Rows from block 9, named by matrix and row number. Rows with one number belong to one channel. Each number is 500 + 50 x the weight over its row's rms, rounded and kept within 0 to 999. All counts start at 0. Numbers have three digits each. After the name is the row's rms in percent of the matrix's.
# c3: 3x3 conv (model.blocks.9.c3.weight, 128x128x3x3), inputs 0-14, a 3x3 kernel for each
# c1: pointwise conv (model.blocks.9.c1.weight, 128x128x1x1), inputs 0-127
c3.67 101:526508541504492539497511534443485437461491407473469442492479475510521474515489462541425432490440446406433468483557492518558522526559518536512438515477503505525481496476506481492491493514458588522519588540530601542569496508547484502500493458529502532489513500454493484486429404409388413464362426408509496436547524521489486520470459465477495508431486618594536463566484425572467460503514520549476450581630532
c1.67 095:505502552410552433503596487470352509474456515521483475495474490507471528459430402553459569473461471451484521383502585502511553431431508519457470481489497391550508425500506468536486510479543481448514465348432501561513553585498530470485520456450483413485475462457469426501459459434498505559439521351439587503461518500470485521434522467417565595509487456412453475502475476437502506514534
c3.68 101:489475492507467440495547474437476564382466570421455515489455564404562664500559588551508521590432559572507554488463569444451515571508480565501621502482565425447535490497525516496484478549554547500479576581520427468517556570532484533543478562584539493509498461511448469537519435486558441421518499481525461445543555562560533477493430484569450440546466471583546470486484582536521497533484579556504518425508539
c1.68 096:495448556458447437494555559478426530455495488503496528443455423573478481491494509427451549550619494461558552408510494451515510509514531479553483457558571498498473457541492465531505473443473493502545465432356465437462416465453468446473419500493463427472479434500525453648454448491533567509443523585525530547408548494480473629534524481500532533431579504385576445490446496593524461478501
c3.69 100:504458437510461424523560459428455444451511503511450475557565484470487493420442500563459390586493534560617567502546569523522445485467466466514489518474506547434570461497550460499571565480490562501429482462458436503555563474553540513518564564456481458463457447577465551616493512577479522545425475497523514504511506481477470532482503544490471595489501583478462502367544611483490473461432497471474521480517442
c1.69 105:474490473534568443521421536476525508492529515447505525519455431512511541468420491335487511438461455551471476533586574568446525578545512573555565526535497463472484477532542496504380514567530529489486547490528403546395532392447595524500483477527522465479605600500467502422473482414566513608513477510537484476550506601497481529529427467416607464533449493488507539514467456494464521527423
c3.70 100:521521440495481505499502565535444391516489414495458358456500466472485533584495525487466438505469439512466440572473482489452460474442432453515474523531472531537446496508504501484470498525503571466676562561753563506713491506440453554580478498624465493517483472519529489462508502377516518370562507399473493507438544560539516506472442403502505509490495521510500453500503481488473453558519487548526434505516433
c1.70 099:523435505483426583501628565464507548468473505449505551516469465521498447591447490448527442459479458512503491465517511542495485420483407499493483499551452439568451405439411502422511520578524481548501513469506455419439468478492520436540484634489526505540620497468503507572495493435523453464450480415456547429511456379507452442455579620501552505472473408502410524448523399497492474529505
c3.71 101:504569546489531511514563496455451516477520609441500506470499486492549452521547535498482453512465389539510457495527605557525595604463612539527537526553505528441434528547527512492474496481448461504579504494539532513640451455476500470489449473507532528496528488466566513455567483481566471547520463554513461477521455502519427456516502543484439487477445478539502499471462444475422551481492543513429513498605692
c1.71 098:523533549472607543423474415446485437407465451502463510568483489456511494554618474546548415501524506550518511419513541438435452574442448414463461460519468528475482496454415484401441521471492478454436502472509519543335511510447479537533426524439446507415517480495465442498561523630510442510469484464521495428443512483471503540535509472512486546412456571508566515480475519487442443562622
c3.72 099:513409478485467534428436422605571500561509529429447535462441508473427482515458473423463557401512582502472524475550544430515500501503488606458421595520456585527563527482537541440518497473462524407513589479479506462430581556479553490561554503556418427508410464516481422437474401443564443399519433437510434501506483479552567499503442480521491513563535478556617565462487477465551556467437484478441429530505420
c1.72 099:463572379507482556448447541448403482474512429521573490532514496453519507450491524442570511439461551505552485501537490544518406508435461573376473491505551443442470546385499486423492464532511420484515445511521530592546391556453446511501495465452448456565459499580478428510570513527484515484428496468488461450602431523521458461561517443518614432433536571465499525510402406484513527517530
c3.73 097:466443523483490458535520466477473630480433558460395512542442514504463553490491549466487565546481486544516519483564479533523488450455425578612545470514524518496488598553561464563504498540505442474397436430445525555511481501491477476444524476496474441487543474438580523484590448478592381489524482443425589541442508426471496496493458445522535398593537404516574570479539542450509530499529465572506434471481467
c1.73 099:479444433481477498558430493483398502557564522541475478452603489491536502495437500451320506520501429431468501492583502414437491527424527406557575541541472482452448490434544482558544557514549492447414506477494534467517408329432453518521464504571587555568505510454460539467497568460544484538439507543466492524552473540604454516562508543483449569537508484559491551479484535524518506493520
c3.74 101:512584584424512521420476466478521617463533608420410485495588406459511412535503497423464481485486431493490478491473523427557641458483471435460446509483494570474484527509506495530576556592566527427462439425427473482442469475507512503452454473533523555554481527517473473522475519503475484502510532486535451493429498500551515520468485564493520557525475427459428446479454633436522685477489573507524612503486537
c1.74 101:487552536479560509535445484556458512578439534583520531502349425493486508515461488470486498492410521524544450482533481505450507600487546467495518524584586519453485536525479555424502451496502585553416442520522574491521471517330503442524377517468562451537483517516485499459473424569535481624522589493527439553494593521577512543413408499435488488530487509426492493522521512549511453463566
c3.75 103:497457480498505437431444369532467513447442485408480447484459534475471539513485578518458476508532465427456493466466589504464518515510447501500455473456485437472478496529465536527482417633523520523583526487574499509484461531519538484489463474507565453365550522398531496429584538405567536457500516575530496521523477561469461519463444394457587434483516478523479407562492422648560451509488504528533540551529510
c1.75 099:474461486516461429550512480520492515572495574456530550430474584428412459634452517485572479490464490495550449489462370521536477556550521428523513485546498466477526470512568451428490419608509417495440430470390469558445473505490371527518469508514527506528509462553497519494575435490440503493519542477384410468479575429464496514484473465527517536580537518524424525514636486455436474447479
c3.76 103:521528443555489497503449471540453508496434490462459491653456484555551542476524448482500617510533519475532475434559566392492530382501531485486574461479564474460493489516450527548379479485381452508516509490498471487506519504487587512510534488435524471494542513475578525454582507469496550518579515541466482508472477499484413558431486501480531510438594561447536444529503440552512431470504498503537525527524564
c1.76 107:498440562552522504526479508504589534523523497449475536508528530489519509389514494562437475474535545526439494532441440552484421486492523437469504480516614492440443612477444504471449574437476545433480484514417478495471440488463490347538473511621551579517456471521429541469476498532466527485596455402519480398484489416498458421531461495540540404500398476461513529388525548572467493571524
c3.77 102:537550575516546561478530469466526454482458526481484635491467481515481508511492497498516544521479567510544614508489517470472509485428492514510541532479520493388492528474507535453484478404505518499428549471513574490533505507503556551508480513535518480499504551568504534552531527467518546384603536413456502544496489563519545511509496419490525465529485500547479410441480469465462447485467457537510400498495416
c1.77 107:561432503528469478450480570556530474529467495465478532515532484532582560463558518582387514583407490532520463410472486541487443499445564498463538467510502500539504372501471438509544545477420548476465504521594520474470488554564497538315498535589527406506461369524499518609536497519515464446496524470582466511485439555470472477444613581521493480554503533462487427508485439485470485442536
c3.78 106:490558508453513495466585604520532586464506557466524588464540644524460547490434450505480496448507612518598551537374374639490461541392438530498571530460476557484517503472444557523484560547505455473523489461468509478436499517544514495478478483504476450405509508492515510527527458499437412439516554390493442502469529562564464490459464516474467553516509531466498538469506516548453463471436312423512491485551578
c1.78 106:536528439550487434513494467475418557469522531585484516458549498506568535569552538483582540420468451506514471435436450524537503550519430445454429508517500536416481566413502553494587495508593476498461428491496440423470462502437508534475379475469488366532484425527525426460509417541444482460461471457544508537573490472445419585467437447521494421623555369466528513536472535524491489522495
c3.79 096:474469467490480434561479467480414430528485483523548514512497397627516396570483426479515491517504499441527527483550457453541531411516523547514440570556534522525487414467448504512538541584485503419508477472471459490472425478518380553521484567539478507590428449510476454454565501530578479494512506473489481483488448482539428489464454541440522484466529529494401464403471493449513527456507554475482505516465458
c1.79 100:499485518577571588605432585498507414593466510489479429571487487536571553435418581579598482417506622474424517492467502480474488487522489545420504554558497513498489560544528591565542529504451509572533449456520413479541503524536431455591492495561495458433568475420614496463448495518502441540537433503510486495512508422460546526550433479524532520410499514449488462578426508531457525509525
c3.80 102:503531431503552466519622521489490537460525495436494490529507561489504571479531520454470521487511558431478480466551519512536520582526500427424461474542527462457531499465511511457456548540523512441463515490384464478401521523530503529521440441510511505500472482507420464470533499484432482420418410418493463566458495543439479488563526508478534442448509500522456539599539513524529641438461484527469493517491500
c1.80 106:597507508504537526464451506498506545562562468458510471466457522562580428538458572540390458432547482535492457485490563565485463501516453449566579527508463466512494523397579558464535522539459484499457570474511479484483414610528478463583549511394451584481506472430635485511469484490460537544494479545484519497492523512690403461522489438554555454508485511522495557563445565520489415537541
c3.81 104:483509503444481516456473584486458512516545477561608544531501558532536597433549542575555535588496517470461468523508529509461476567533525497456451545500465499492449524513446471531477518631617498516649447479544398419499429507521460521438510541453482493481455475477358395460516432458498452491459520489475474542396518500501494505447463510468475512517434480442485523449443513477582569551524528506476501428420504
c1.81 103:469533533499516450561467510445444483475466452490441476494526544587360515612463586459603515488434568488514444449544548470446473519529470495480522422489423442487530532526491513464530446427481528478479440436445391512469410500485431507503506479533388477513501522543453461510520479499490455438529466533617519399571615420456522473490608521441532470451554513461459422503443495502509400437445
c3.82 097:460440409466538425463507504485495436443488482467534526480542537524507531542574536471504420470503496530500515461497540536487669474438426386400558432483615478532440488448449440531581457480575545460508533464460553584525525414459519501559475433534599564416556514419585506425492436492473487476610535507477460608513474620498465542472486504508487448559480467650534473645548525461513476442538569440515527486535469
c1.82 095:555421540499551505535470471471466421482588539509485541494434521451539443427514492448631393513457494567509474486425451533487463465545506563448534514462465439568501577496456451521410495570484544466473504475503553594461576484439565472448437484516397379498507585503491491662562481543466556599493513556519496516536567481462592439444506488532510537461534484568502469433469478500549455479554
c3.83 100:462537522503458469464493422476505558541403504522472422410490478482525496518460498567560512542516509531508503427495436424444459417446474535522479585495510582472439417538444441530513475549525476446467499435447535521483547483436485491461466557487508587515474557523416506478497439473536485410572533489516486586497487504431442430467498512501507419582507473466458494539521534533542521420425474449469463470492556
c1.83 096:462421541477442505546397523587477470543540466543509505532483433435475518538525544504432407495483390552496565465496496482515502460463537445443523502523427457462518411494426475400486555553500559496510459505560439494522479476482437444506467474511518521267513421496412479511467457514550544486590604508504563455520532433555437477464472538512482514465461512539550557477535398523410523508452
c3.84 102:539582508575510476517521505506514597527465524515484585516488451497483449538542399528507517486493516498467458421465416469472462522556577501502422494487470613503433515491508533480485484520492455461548519550550447532489538609553516518515460465462523453461515505520470467494476433428518503461506481479476457426518620568511528517498522537524520527376450512397412437471601619451506491520469549466521522455509493
c1.84 105:487456492479468443453584498531489602476579500493479377520520446490429458486489517540514558512473491496525542488506584428533434418495485521517508480558503450392472496503453506447468563542435446448587488501481636528489495392441446471460476526520497390532340505471551499422512503572500430583516460479533484461469515480599497605482572524478587559431608523438463495487477500493497478519507
c3.85 100:424545431508531449514557481521492498492502540454525524524504427411519447404462494473540483462476478493515506556487567473466578441451487567561514500475436475375467479470597574564532540512519500504533551478507489495509506468455389505549454584557519522609513481575589488505435490477452488529529490474511521510468549522552472457500579479540472447600487475582492403565472392558441412557465471543534457561572493
c1.85 104:527481512497505478592480518505529548518439512367490459563529470430519557477516419459448495605466563424517451500462501522547500467485541369532511421539568434490512587456474522518388509536479535486527505530506570451450503549458508530405535514578552464440563376443492516475369545439500525478512532535506486567580467510481531541536487453555494497574569528527541617547485428413416484495497
c3.86 102:496469513495430501550479556500439405451423467482465428609533442521486495492488505467564561505583484502517555567573524479504445468502477556499513482530508471464537454476541589443480604437441436441492553458475491533459564570509468483450463513498525513524514510491498460507513525568572495478518522538492506429514471421462494535404467443493487391497520511457644592514473516506489537440530508505464496529471517
c1.86 106:460414481598506531414451477520528485480499470522557468441630430496455401468529467562446498437520535515436534493456558489538557447573485478533549489485469457420386461480532478395465551431441467478584493590500512525501414486465516498499517551492439528501586614360533465585515614543465526443551567450444513417483470497509512578546501481534498461448525469493522504538517424498478477537541
c3.87 098:522498555454538652460615717566479439561518443525564555500470474518478528522451499510455528426465521523578528444488471479460447427459435501486507506464544514531519495491501520536489575499380452394518436442464446476552485497505457516492487485472503471492522468485553467485534539484493528541529523393529521520509541528501506546482513508477485517390431515379475528468469451476415407470487435534507463550472441
c1.87 108:620483460508452470536413493463545525460439463448540477479461461534478576464493497499528564427445439499477453516444472533522408461550491500470529480563471598516408570455505506481472542445447549483497447530630450517539475530457517454561538511540523401497441496531261532428473516495490501438478469485443494499443519442502510456520541453556421530553480493545563463405526537542468535425454
c3.88 095:566519560536456488585477438512587519509508479508445473497496506483488485487488452592475565545509557504551492597456560526413493492446502499419506571458609488490566547500533492493549555483548524483486522458485471453538570468556568495527573466526479495495541515555603534501519482624489476583427479520486515472473521456530456374466512450507453525488501544489510562506517537517487459478478545539461545532556547
c1.88 093:448509440503411459468514518525505543484524481477444503540486538477463518471505589512538508441567460553517353613444513508467545426518547551504545554552554498505429569496531435517508508553478500548476468465467480470520386501554490465464435395424485454526544443454514370495581412516435507586658509597445480497445498510478484494561537412551611514456519488432497488484459494451549524501521
c3.89 099:494528551515567546448536536507508480461487529492491468530497535509495541526534552491498476409475471413420412480477507555473481637586639436382410493473470506429480508414525538515559506561546542507557622525520607489467526494472493442539468485484562538559528506509559480524458505552455470537521444486433520432492482476454435389467502524518504469449454538451494544503482565428418487563513611517518599484493531
c1.89 100:593510463488510455570569419531496483477499565508561482461459490449551456543549428562483561470543454556498485503516542626456476440485588440557474474472487431452549487552563422475580622555499534444464512567479465564551469555442569543462450567464559500463550516458460560437565549588517492551521470430477567557455512553455476512554545555434548485465444464492489527565462559638455467439503
c3.90 105:460481493501556538525520516574456449487430506533456530575463456497476511544472530614510465654536540626508532493511491505441463502492466565529573504500411591602467491552501564601510457565481682480446636524443489418459544498546469474501547433490445468541456501436532542382619508502638516478564485419565538451529522495514410450508527520554441494544420415408460484470641446446499427451475438510551472474453473
c1.90 107:545424493542428488601558436494546547428638528462452470475433497449486611476488522478508441498528473426562481426550420482547469429492501440520575430525519437489547488484466416498408504484528440467537450590540490462513465449521478471488477438585486450543581424580550481403436507430584482508439547448496460502531529519511444473572500610525507494464463582503460477488527596514499492576452
c3.91 102:509501514483510457483492410544569488551597433481529465454566511410492527421453432527530519486491491455454532535504509554501462506453443558448484606537505525543502504445459512463463520495503400441506420544552411571521467514494552488431514431440507577493528548508531610553551483580503455522477531497508515525499506504420491496434527550440496515469448480488471545512499477482510471572465423564427411514425440
c1.91 103:463576522519503530467569533569494500515474386547554529613432428487522483506572522393554520514563472550476482470483540488528560472510562592574464557482514427578429457516433431420443433509599414501428439504547548442539534424520557420491540521514554490551465545522475412505427400489483434536516486523501494431470481425494459465482393453560496457523502451534405546443488453473532481531466
c3.92 101:448530542505477526541511473562521513611503456536453416532472489475505555458475547538477477463508507436491458629499532567523466600531481457442510481528494506537400524505469475472450426471435408423483404520480438533417498471433616511459594433467485469550455455526505471557484497539513459498561489491601491566506544556386524491430459478412482498518452479479509466478540581533499482488473502437555559557543474
c1.92 097:454466489556545526459514547472434546439575559502545550506434480485449488378427486564539432526552527463498518531518581502482479482493498557471443453590485532509520527459476504522449467378510408517507518446523483507532461507450451427480397429356486524539502403418515439433435423411591458590410457489488556421493606488563533471497468433467495498461479437485509518562565492503543504487542
c3.93 096:518540509528477476497493566475524573455520547467510580468450503493455490491513477706595526639470423599507475467523519511487512505484489527553468515527456532482528474481474478440489529473509495550564471459507479431474493437468497462451558467465468545488476492495540588553615520553545361517559426567493494499463477499523469412512501476518532444591512506581550430514505465513528492530475517511503541509538544
c1.93 099:452538440562483513482446516542427465584496491555427471534460367425554517437481527516541470532473507493537494505552486422506469596559460507607447453561529487558481538446414460400500545535519507517529524499520479496459347484401598484431476515511467473499494460470545512526563537532337516520423504475462500449467517528428529449500510469526535580538508499418484484490431550439462425475394
c3.94 099:552508559499529524488573530553587580580605560517556510440585490432526468460466440606491435557501508484489582502569417489469472490369478416368429541485482509541540536550565461543519470456483473603631447546614521515559486493509504517594454459588509570353563574375612534462562508439519565406434467476458535552532486558513536575451504445509509452466553455559604475515493469497442455446502578491490523504540528
c1.94 104:546640499518468532574570521558533504492468517480481487488522484447589527475450600490524413488568485434535492485552525488487424511524505396499475468417622503479399608459561522410470550557462513543473513455449483483454558539485492520508427496487552571556498580512442486435544425516496488424503459417394517479560526457465517456531504407613559561454491523520482556567520536513519443590488
c3.95 101:459402491472429480515543546531523532481454432389488500471496442579514499529529477530517620491446465583557596495534471490550554494463437545458445553488440516540510570492451463495483566529530449460412506498508587487625535525414537510485579572553492559508462465498457512528521546518488523571427529489484529546487509463514461464587572583542487527502450486500592537480607589506521431456556566401505545426465501
c1.95 097:421437492476540473547477489484556545524612484451475454567604487552616494554531513485466504443485577497518516441449515494467460444504519517537491442564472561475511397470505539494466558479571475476474492520482681432543494533566513484509402463530503483498552501443453505416504473523480510381521581447547489547522433518529542495598366432465562523569494517599459511498544505565506494489591
c3.96 100:491487504466508573527515523538476547513468509484522550491463408468481437481457437530455478495503553530536612513434455462421490479472569551493453599508441593494405551510432547492436506398480525493578506510503534496486549454457559538470512544547580549588530492536606434495544600630497525566543502563585426475618472433490498485586550585518439532535519543526468507510453495443529493505537478566554466557528498
c1.96 101:524497473491401522429516549572599459475464551410399613487575527489477459531479505497431511478563483514595459516475412501469490478536536423468482520494560561462411532428570496505470507543572513495479485468483511380494351511635450440384465455491433496498495460550486530438545478486506472455395476453478461474455531541468494507512551500512546548504467420537475501594590480446464520513515
c3.97 102:497486510496491472498477458521486457505500484488487540474473439540452508482502498532486445470494500511496579488429428491503470469515555492549452513456385539523480499522580558447546563449562474503522450502533495478482548557520536531492554471574410393502466472501539493505527538479556509456518539536484538512470566591494512495481516545530524531539478515457516448419530537466477486439429486467451544526494502
c1.97 102:478487449427504472473478519428534578582498451445440532500450444480571455505485445485461507509511415466449503506588565485540516489574486484468445507501529498443482565481464484467490519488485574576626440511452563426478552449479481534499493524481529395558532594528560407435400565591553485473456377505517545411478598482455443491490430414491459612450475487513485593417501493493519485532447
c3.98 096:431463601503509609456522596520502435549552463518583477478526483511542445448473457510549555452493470525470473520492419534489363505484467391442495456529487539510487497459586499500547489516534507485547496451504566446412557477533547529487479477534423415457459448523537498540499532525530502469567444470519519536528479472531494492526383542546476555569512519497503469497514467574469417514537456532542454521563487
c1.98 100:555524516542469534527494505428549437514544552618462498469528470459516387477519600415444521467484474502469480462422533509468458459547451568425468514527532458458425433446483539500503492538573481496586528466443487442595400536506600438474441552495513493517458517606509562437495482541464453602514489336445412454499559527513582476479511491512551566562488434435511403493507527517545476477500
c3.99 099:523535489597550526559464476555440401563515429604498456553513599445480595493496630505582461482541433442441482491470569379426535463495522445513576487554566467587535478478525548559506566516511469483483446463454480442448479508520536528452531459483391491540375493488414502436435503506501510481494524475552448479437514462400516505452506443470508453483507398491471508424469517583564661489550576495498474472454513
c1.99 089:569542494491453542549454568476458482453493542486557417562422459555466503445447477515478467436474634492510437404486526478422391466479523470417444487540442485576492405419538491473396586472420490552532504501406419513543444493497455542466517525554422482458545548478443439419556512398443388488515551489431496507516590526449508484479533432537476518501465444464496436460497555497528511553483
c3.100 098:479539446413514496463500479512388445544464559493533534497504517482481528471499585502534517516507583551458506503522526521495483553534465499501554464507492468497507493477475592531509505473480532477486582425533480515614627590466594564522480404420504531516479519452484457478384503535413522505517529575505444418503442425533568559426460495511520470482472528481477401530454387576582467565566564585555663489457517
c1.100 095:479519479530515482539470646506519449544450650474570520420510434527543552484479487465556477465519538480374482517421513507502420506490433450593540442551566565435477484463504505511448475468507496552496499459531506502476490445449435459453456493518534406531568443535581530452402527484446371500527527547502363508542484489496522520573423426445456518561546448449434557552556462517466528524538
c3.101 102:437546516459481471457489494433391452485510470508531535554497539458517565433461507505483520527496439544517486606498536611540623438469412479470500411377395400451457553587489505514533461459512429496468448495432458533493503499444507485503588461460510461480533443444592556552537493459510441408472450518493511533449493474510521425472473459481523561533506504561488376536470520472438419471507566455505623511501554
c1.101 099:464503513456592375477516491416429497494460493528464503528494546517488486491463510457411574542465412490532481460485484532575492524532466521544581563541381525560458498526539512496523418457490555571514567451454610461444510415521417493499504461563469423471507537507452502474526571404516487595522563488524503417528467466514455557505487461458466453534446449430413574512417403495528468468653
c3.102 100:545594607487468595484539544482517581479470540486486502476483473580485570547546574484478458539537441498596576468427541444414408527409370525528493558562590553505483439519491503506475548578517482463518584506550563619487517514457478504477504509526511470456567446414513408414441561444519552506517495533476464456552528535537557608576433431506438372450416388567539444478474436456522511469463545514487490533456452
c1.102 104:489479514532416541530513530439593564426474461512511507484409572548517501462611403542534604509399506510500535493457461527497434500512537458512586537460495460548456489482465464473519489502472504471494443505518406595436505483406497552613464373486405544462556483464512491548505535552502523482481511490423526466377445562536504512523467485476445467505542512556575472551501471537558611358462
c3.103 102:511460465544464445541409388421474608486503497479449433502530538546512553481450544495497476500514495542526569453437501434498508484637567471506579451501569467478505497502556549469562526513454538492464476483544453458517432448528446460485515514479506498450467516483468562594455495468494535558466491553475515485483531524497432565501467437449517391492540510455409440526436490516451637540445521549501576473504501
c1.103 099:420496566539492487452486433506534564494393573387559600486472519434481426513444466483585482466494516465534560586530523462455449530496458535509538456533478514490509566441509491486566473493514507468497488515461443393504496452486485476473504504560506525570434498538466429452428478572505501481622355538543480483485311479479424471515531456465581473467476468477611522497456536476518477398480
c3.104 095:467456513416478507468430502490468432459547509563599583546550503507544420502526485462465534502451551486502600476568477558544462568513489503513466451492500427423411504458434467440487424507473631574469558574442640564448545538455538496503503548559459477557481556610474514481523465538577503531484531574494411502573502449601464496396496578479493564516520500474544545467507518482428497507507505541473408562472385
c1.104 097:493609534517582512440572507569541479506505497505474539490547502497379605510453526465479489533435559530453540514491441491472566493576415535578428549487534526482523507533507528488506477521559471585395554541500537538568520532469497535558601554409520511564585564421478464532518523452481466499559497496481581521553444339485482493565519481489463522541428513537621444469551422431463415521502
c3.105 097:477540493479489472523451477550448439509434408453403442518518507522472478563472481525548569516509556558484540494443427480405382414394495527484501496473452503504551412436490492488555428434506540498497507561503488510464440503515476522467483513451456465512516515593465418518474544495473464482550554490461470467521487497563442527455494479535526518507563478477643560543514458515536529469460597513490577480373533
c1.105 093:471435462518397442515638490528511469535543527556565470534476525569513514400511477462526581443367468538449462461542560585501597452502526509495532462542517598494440503511514516488523516570474545519560466507473471461312469607542548534481484562475470475563548432555465480406549561495513531600490550485564518562449512491416478524541476482537554481519509586498417492519446477506477513497477
c3.106 099:546581645465581597386500450642556554473504576507501594491500438433461527442493528476512524550525523524500483497532390488469443565461448466513580481468590456439492547559534548544502523485453467414496588558503552564476574519542489484538460459501493467444417438516445439582547531584461481525467521545485513468550576558548534618525491496541539576457466479499425417546448301447448436533550480496530511470491467
c1.106 103:596484461544496506555517457436493590589430532506512547529570467470416557603468492546512472450504572486526443507546420496511463493510495539436458443559520559554429422405492511501476499526461498531514540523481544454492491372485431493475420545443455444407533528531465442460596417518561572542465502517542598426497503549499368556556458474442528494522497596481466466462540538419461471531430
c3.107 100:493476497537506495538493560496565530572545489677533437475490509504493453450497451499572486501525511444511550568610468596522544566546580569506570449460482528550516525567580548517564569463455546504466529491514514534467532465496445455492563549548472512491472498475468432480468522532422471542370413526518498525548499498585496530485475452494458437478497527457437452463466508466518486515582494427451505473482441
c1.107 098:503576464510576485546524471468485525460476438530520557580601467458532538519551471526505467504532480560522533518501452581529562570493486580535411495539468514492505502608427474516434471415474505580450574472478519506532567576464506496486522586565420390522585533474493511476606493517426537607538452534521518506535522560516456366582510598408474485487488451500506535508505503405632497499462
c3.108 100:415432439427486413407436464522537521497538476508573480588530393634540444557508405536538661465498580563486599539553580509516485458426495473510465503470470503510480485448407465487371467465434484459579476486646505425531486527517517466483554502516527476514473472528441495663498585587448524611473525643444495486528506472503554454451526495480441476537488501576485606517399457463406390543548514485487445521469426
c1.108 107:464515587521493410468504477508540511419401443454540482480593597489400550509471523506450449406500522555470521598450511425579598518452543510520532499571488431464401499406498537548541535456453447498501426477505516566427505452530501515463540496416456548473550468544504504479589488541511460527513547557518596496477530504494421444423550521396509553476465411563510511575524410405472534510525
c3.109 104:541497456552558551489552556531429446547498591500569664616534374535480402504427328533496414495496378557509397515450404497485472514458441544526501527525453505486494496503549470508525510551606476509475492478434500450478482497479499504540513541553585545514570487478487416488544571548482503525457469476493556512507469486515481437548561491509524446486508436585538471541505354558500397535509378500488405517505485
c1.109 099:614491482497437482490429500463480476503465445533497534459458541410450530412355494425517473484424505493644533563522421448533423576471528534474455383495448516538510530463480488464485478504527458561427497503535458489422481445502482493434485476506528566568527490460481495518483425434590468427453515460526541433447470532561444470537402550484578577475412466452521484423566516519467423452433
c3.110 100:417594597444554641445672637471494505521501507524517555494488520535484520518444513499405404510447393456413428588430521530521489508505499505475512493498507507500456500522492532527547563582478463466559447431560414468611506473432509511391450493441519522506492491501461440518491544538521497528540443540474412413491501439581539489496517481469518519519491542581525506510540496525490399489462539485482541483454514
c1.110 091:572496502420504430548426516518460483513515490548482500515451454567346440399433459533429574465476511489494488523553503470517501460481488445488462428531491489493519469444439547472471463459539496589463542449429441436444418477440485430542483470486521507553476501426468439436530373580569489492467526413500531444507471535474500599527536391522472515462481541582580532501380519436417496497403
c3.111 100:610500542622490551621518520522482510485461582544421465473524474471494425484487395387519476423567519461563450447541551370510608411503559499514472492480375529460410529508501550462537610413499507543584427525557431519565502505503525428555537469603551463458507543458445584528470482472485520433515495455473450444537461528537427536587566558543534534562483463557547539585449482508477509515531467466497470477483436
c1.111 097:514475521551490488422535442501532422519482442505440538524400466533424466479483592539538504475455418546499457531467539508494558573436473427528538511530600441447493452552500576414429534483423528443517473487564517548555454460498477521495411499580389451486506457473535515476502485500424504515397432450465450439659510428513451513482512374346468510528523470555517539482498463517532471520505
c3.112 097:466448535420469511461559556534497495577481466567470452592548555506504484503535481577482530580450499548457532458461469443433465430472517523482448507439477485422578454520473561502479562553487492499564457461508454525542497508438499532464636613483428474453474504443444499472446556531506453590557436509554508477530481444502485427428458565464445612484440586467455474506544482442502419520497532451461561505534546
c1.112 095:486546496455400420540455574514449485437528455505460450456534588545518487518469610503510474431516490555477423536511419511440510486466524458529562526555403536471471484433532436520537543484431477473441528525513495560543357524477459434530449420466484572504511484532453562545541468449511470547579558582440489484518541458473500464546423516563390437460557412586512506530549404488572570496591
c3.113 101:454541644418520572452468509519510498484501533524460407512437398531562455459552515477483393550495414520511502464461509571439514545486442532527574476590579394523534519514660483507540459506542493433429490491540520485569575521555536528543496539506543565356617542445526477460563555539536532467486608515465470500516474559563536545543484417493470379618557470459482511379457475488487516479412583490478509516502553
c1.113 092:523513522469426593507499501542608497454454462474462454481412485466550475401461550463515443489436492486477452405470426538417533455533521490493508468360463525516458460525427595510466536553518504523539559502509526532404495482433429405499579504461542419512504443481584450487458436453486455494542536504423530445410545432462529529492437436481565334561497535512524512508461583534549531520465
c3.114 099:408442518497486530502560566514481562551490553480459578517551545482528489473467428478563569449507526522530519561539532503513421475484530503471511509483493566494508505552542546564566527558506517474570533507558516524488528505507531525524501482503482524488500486423523492407552534537497489513541501479429483451491504441512457399518530444537479472497491425524450365527477457534512430440475591439500633419423612
c1.114 100:537507487571513504597515535468535475509461541449451504450602448519530476471511430455511385453545440521509545552429497496538370522504531547520505450527529408458476515480487439577460484569467564491500567542508512513529480549554413566515442517488491464456487548540561445446531518461337498502552559460542411527551449452557522446439525555486565513336462512458492414485433478469464421449529
c3.115 094:525524487460485511435458491513560505516538497514496500546513441517512454478499520457527491516487537472493413460514612483424523545546598481550455458511434516448370437423488462480459542537496420491517520511513543469488594616591434525517527525410464438486372396508353412488557507546478477475433575491510425438460444569475498488507484499513488488563514449487481511482464505444421421498541489479492430496522459
c1.115 096:455562537476425505507501517384479432495435462536545458513428500480588489534499511520507573324561518499512486490482601448569530516485451532499438512409462495524485473480534499407631564494522505492499531468514540434431496536488471495447417562528551462532448464481466453524401487453506600407492531520514570441492464481671504450448518463490501491471424475565509433555535465532453561503483
c3.116 101:452514570467520556471471453513479454536464432528478443461502522499469476503482485501561540442545556524528537517533496482538504457451504485484514453430441444394439547484468556493408533441421525496607518503557562555540532517400495483351486458431414420370418507495514577615581566390597568548540528558503404584530476464495458477517448531520530584467540644483563609466587589500522478534495450544509431507458405
c1.116 105:541467465547536410481516472478533501543543468376431534512526496574496530480433510533511532492487431506507487472542531434456581537588438501518494513532413442533469395436514490525506507511547537422471492513518527453513434486523492549533464510493515525508442495497405412514571518547574468531545415430465470535397421473525531466520444479570412488569436313516424534425465467577515463577409
c3.117 095:517465488501537437487564496517468481453505482474544503546487539555519482501493460519617589573550535508540537494499587494426483485455436475531489438519613559533540523483498470466488601549541454460519436433448534511493583478431559511519591579570490473530514510503485477461580552468527590527479559596543483475577487424466463508496506437485530511505493478451514585523512518463459497477476504507448489592548488
c1.117 099:543464514592434534460436573482630461504476471529442402513573534538627405455476524508511523460525517568555430465520483507463456517471574509489456544496475549408459396427471559474512396519550485476537479526395457615457437536521490498505489503498505416569485480538508399507563472513470542488470592441574523423563555456458483504517491627468452508493462502423460528532558487491522477530519